A small image classifier, trained from scratch: 64-pixel images, depths [3, 6, 6].
Rows from block 12 of a small image classifier, named by matrix and row number. Rows with one number belong to one neuron. Each number is 128 + 24 x the weight over its row's rms, rounded and kept within 0 to 255. All counts start at 0. Numbers have three digits each. After the name is the row's rms in percent of the matrix's.
After each neuron's rows are labels from the 100 images, of 14848, where the neuron reaches its highest value: "responds to" is what is common among them. Only what is clearly more common there than usual is listed. The data: dashed paths with two dots that lie on the same path or on different ones. In brackets: how many of the 100, against the usual share in percent.
# fc1: MLP up (model.blocks.12.mlp.fc1.weight, 512x256), inputs 172-255
# fc2: MLP down (model.blocks.12.mlp.fc2.weight, 256x512, transposed), outputs 172-255

fc1.11 096:084135132143110130103116117115137111094117128147158143149158114113132140124148184104127145117138116146142128146120126108144163138125145134113137125133098118087137119167144134161106100153138166107152179079114101078128133091125110104104121088118107117117
fc2.11 099:139126143162166132118125089159130128145130099133091148103107147131116144113119106127186156136116129156150110131098132138114109139130112127066154170145139126166123124092108123124086165090116080135111106147147124098091121146104132151111132144152165135162
responds to: long paths (78 vs 33.7)

fc1.193 090:089121169143137138155124155121106105159132136131113092124104156092118129098145133117137140121117088137169162125131144153134137176142107151135138101097145155125135111118115117128150123115153116078090087158115122116115128124111121119115154108129100132090
fc2.193 091:141132099111143104091121109121165155115117170146133129130115114126096118165155122142091101146134148093106100176118112101097103097084116080113129103148089098119124136133123111137126122112091149168148184100137113095149144140136115157165125092111123123133
responds to: long paths (88 vs 33.7)

fc1.136 097:152126154126148090143101099118145139126093091122131058121098143103107138124151126141151120146136097139136157110100110175150133127148132155143138156138154128119146121088149115151134144134143153159153067144128121104120103135140149206079092100150145038141
fc2.136 103:084138115099116131133132156102100107135141155111122179129140128163169111128146175102136131083112137113059102095158134106110105104146133084122098134139146117076113167193089141133160108132153115124144148073127121147118148124133072095073145187109092160112
responds to: short paths (76 vs 33.2)

fc1.200 094:118160191141092125116142199155140126144147153154132192105147110152106126102111111112159143121099103155106132137160131100149108126139148100150127116076131101161118119122118162118154073130145136118165122138139125121128125154106143089108148111092142091147
fc2.200 109:127158106119138127130121067097145169141085134157135067151125136122163126160146133103114109119148155105145138104104105152128133148095108127121126122172104144120133112129121125097104171171150116122107133148143103138137153142134127162135069133156116155129
responds to: long paths (64 vs 33.7)

fc1.141 115:095121129141166108116085078122170098188117111103113095142101133155133130117118110114159110076123081121150131153140133152118157103109146108159139142110105165157085144127161147094108123137110190157140145122150117085106130150118135165138135164150157122137
fc2.141 105:125111128088140131119130140136076114133131115145107186117126151093165137110127118158134157153119160149105120073078128104099122154127116175063114170172164107104090111125126131175135133098145129120151132139117082119122153129128126139130096112106120141112
responds to: medium paths (70 vs 33.1)

fc1.75 109:139139153139141118123130103123145133082097167169126117114119107154117140140121102090113156157114094201139140173154145117118145135132166132112169166112125081138121121143181101105186083161102117115103131125159138093098078106088170144151166147129134142125
fc2.75 109:122105128123135131131130122149119151175164110092146156150124128149128131148118138140164123079134171143104131130105107138135083124124138102071109080138176153107111137107100149151111133101145151149148157145112122185156173129108080080076099126144125119108
responds to: short paths (86 vs 33.2); many distractors (84 vs 50.3)

fc1.298 122:135176074142135132155125136109107120104142099115128144098197132126158131128117130107131118129054143131114155141177145160125090136119142114128124186153128106113145157100130115122102113171127146113144136130116130145129110115121089107165126141130115134090
fc2.298 116:132102211132151145108140127126155130160121135137159165110092114101098146144104119139126148160166112127151156130112093130130151117091121122107077099104118140137142102135094099141187127112104105139085139165148145110114159118121111117062142144169094100152
responds to: short paths (88 vs 33.2)

fc1.282 116:164129107168158135152076146117130136116114164123091135137140085158109136149090171108139136123166100130149135123123148126117188137124112129107131047110115149139136147115134139112140127110146094140162153077147141134139123141074111197144120149142133122107
fc2.282 108:092092114099089103102133115132101140126162101142162145116174156115154120118154128141109155106129114124150131143131137127149100089132142109126121165140133087096112146120159171158098154112098114118175140143093115122099093116141129137138119135126091114166
responds to: medium paths (86 vs 33.1)

fc1.56 109:119153099148132164159112123135145128136127123124087146133146100112118100117060150117127151097155152086139112102129132103088127127173153114114146162172148163147118139143140178130103113138145115169138141123123141079156131175117092094115138159137073141145
fc2.56 103:147108148136128082122118145144140119113129137102150097106129148142144101119173090147146133083133119178156135136096156172158139119077163110147106119101112112130181090114141130124140130163092154118113113118110141145106157088119158094129158090085166126113
responds to: short paths (85 vs 33.2); many distractors (84 vs 50.3)

fc1.101 091:164114121140121165100095092175161108091116142145117112166083091128116104098126117128096106177106136121143163139089177101140131078174122132117145131122134124122126126139089141091162118130130185124116102131115195134113131127087117163126191130133111106113
fc2.101 096:106153114098124101164129142138094168175168148089151102135169125120123119065140143122187129073176099158134120144111073125143165140085142115166148131094144121138145125118152119139115121115105140107153091088131094147144118148141127129145124157114153160106
responds to: short paths (100 vs 33.2)

fc1.386 118:147123150148117185132137143117094146103121146121117144107163119120154111170128131140139131112127128140150193135143148112162126124152122114161115095177098152117118164111137094154196145108137136122082134142117138135126072098119108115104120103149130109149
fc2.386 129:178123141143144101113115184089122138138125104105134119116100142151126173107095127106119151146159147093114101107118083128125159117070103144095114115077121098157112121163093157148087155142107102109139075130150120135129153079118124153157155137112131127114
responds to: long paths (94 vs 33.7)

fc1.1 083:133160148121146086124106100113118140147103111153089106147147121109101171149131130125138122169157138157165122098136099188156110080147095121149109128153122072128130141113127076107192117104158122129125140137153103103086171113126117132123120179124103132143
fc2.1 089:148110112135099124154150130138162131143113142154148135105132125112173101116150145164113153129077089084131128136108158120133134164136151146087145124119117141110154150132108124127097135100096152132137100112131140123140101106139164137095117077129130147065
responds to: short paths (100 vs 33.2)

fc1.337 096:148085096144138075111110151078132114103128168181099145145148138147142141127158166117106118116119070111135116103154117106152140103166145106126125104124092113144134138119161171092148107126093163110123157128172104128112144154125144107152105145093142175154
fc2.337 092:123161160118128158134135087150079141134125098134158123120162145105074143125099073150180148136067159179139137137112112171125123147099091144119114172160133144088142136125128132157137127094163141149151101120120118143115107094139087129098163073145121104104
responds to: long paths (93 vs 33.7); many distractors (88 vs 50.3)

fc1.33 116:103117092119125132139113155149118136137126137121086118166110139072125091132134125131153130113080170088139153133122161161142127072159179157124077167135106120152161150119118108107112049077100136122125132118120130176153163126107140139161156135117105149114
fc2.33 110:158117133105170108145055117136110122137110115101117102121138118118131127139177144115154098164134090134098130107110120127121113118094122112147107140099168115092132131160143108136146172116130149147111068108173154105138124117099146130129137152107138109117
responds to: short paths (94 vs 33.2)

fc1.286 096:114111110128148117177116123138127128159122133109104092113161107106125168127112172139146110144157083136097114140147129129100129097141100066095118130151112156175147111139158153067143147127095102144122127138169139153127173108100117107167079057109097148166
fc2.286 094:143117160124063120087127138111111114102094142153111160140070121120125112147156113095110152112117124115146122119172152089137116111114116165126159112129153117086116121126090113165164128148138112090161124126089111095124099114161118127106154175148160080072
responds to: many distractors (91 vs 50.3)

fc1.290 099:145107138150146112105121109105131150114136139133121122146076138145092104113138110111130135183159143137171123181160150152117122115163100160158119126142099140133115099107147159108129123125182169117122129154136132131111135146128104134145127093126099171155
fc2.290 099:122141123104149146129124111152139120131101149098123158165170110119182149155139141151115126143121150116075139061104093140175115154064119115090158126092127115111132159140097105142130155138117116126123137137150132157139139156130142105129143134102150096111
responds to: many distractors (92 vs 50.3); medium paths (64 vs 33.1)

fc1.341 104:134121101121144136143106117123105127140165120115143101112141158113121076105103081174134165119092152135118150121143176111105115093118112136136117119117108103154101141142163129153128097136121089139166119161074143111131125156143119159123110167148138114118
fc2.341 100:100152110155130115133138133116116122087090146136129159105133114121136162140143152109138126122114112154106151096164127097137120104135144130158124149116107169130149129087169139077133163111110109138090197135185127113145138062124100103115107120124166148075
responds to: short paths (87 vs 33.2); many distractors (84 vs 50.3)

fc1.121 121:099138109118138124135110143079131093130131091193138121125139137125124137136134132072160096106144109141126133109116090123134129154118122154157149137122114147106135131111154124161093141122167156132085112151104153130087128119135160135120114126106134142107
fc2.121 113:115102151120136130100138136132129142134135146126104115123115054171135114125120081169104111135074167111108129141103162118115102149120138113123108159185146144155082144107140127115100120162118131136144147098129115111153134149122085117126122133117147120116
responds to: short paths (100 vs 33.2); many distractors (77 vs 50.3)

fc1.274 095:118130108119157106100101091135166147138117091134092106130152139135109159144135156133105139086130118119148178116109133136163117131104163169170113106140118114103103143142124154137094090122174162156089161117124108140143156172085144141182114139118131130111
fc2.274 097:125140135117140096160149149118098101135136149100143136116124146150136149116093084073165102179146101155114104146144118105082155132173129099127117153129120123149158136135101127127128131161094085159112073126154142135096122133177095111102138139103089109116
responds to: short paths (100 vs 33.2)

fc1.117 081:092103143137090138111086123146118150106164144163185124107113142096118149138127082142127132158165117122121145116138080165120156137111144167125086150138176166127128136121118139130130155126166149150189128116157131112192091161121074115130158097142118115096
fc2.117 087:170164128137186095143138173126107137155116161093057145141139131131156142099143130115130133105122154138129155152130131125101092099170100106107171138106123110128135138150172139126138108152128109094100132115107131140117169128113175149143108155118137164147
responds to: long paths (89 vs 33.7); many distractors (78 vs 50.3)

fc1.275 106:157108176117137146128149109163141102164153174128104123102132153148120148172164099141142095164127128140129163142158179123089114113139138129136120120134096112068142107097120103086126142150093085125104105125120152159095103133137114125150106126102177099130
fc2.275 096:126143114143140122162081108079084137105119100128154120099108127097142138098128141134119145084119137156132113123100128126149141161095129117105124101153144121161068150135152139151116143095134156153104141116121134108170131110109143096111123149130113123124
responds to: long paths (87 vs 33.7)

fc1.139 131:164146138134167106166161090128113114129180137116152104176168140107117103114155134104120144160149091135114129162125138073085125098130119112150103126095156147082099143168139150150145115118165072103134139134129123117099146116119131114094165126127163105075
fc2.139 118:132117124125135157151139129139121133097138101077120130110159114119161142149097093141151097128096158141175144123185114157141121167108139111125148122122169124149127126142141116098127112122134176160102134117127119139113149154148109159136110092119104114159
responds to: long paths (92 vs 33.7)

fc1.18 098:148090144136154177135144135117103108157108135119129123145139114119155102094147121104145130123101121118173134135111075106126178095148131097122126148125156132143146124125080092116092104090106100137116107126140138134151100133108099126133114146085106117111
fc2.18 100:104125107093106075108130139141147140139178122105121127108111152152108136171104154162105137152136136131100138142145183130157133134109118141160119092124089169145090103140192142150167186124142162118116141154107114109136140119093099166137118113152126151156
responds to: long paths (98 vs 33.7)

fc1.384 095:141123137086133104161140142157117128123135129142095099166145106136141169153157105124149145177152112140092104158187072135115130141121136080175110116114135153121089171151126123135142134118083144127146135167152110105105132121107147128114149133114104164168
fc2.384 096:151153094127108137169142106118163129090113137122150137095119098118141122122102094111150090108128118079153140086123160102140159089100100156111149149096105142147158118125126094109137110089120135145111137138108076177137123147155155166134120111116101058121
responds to: long paths (76 vs 33.7)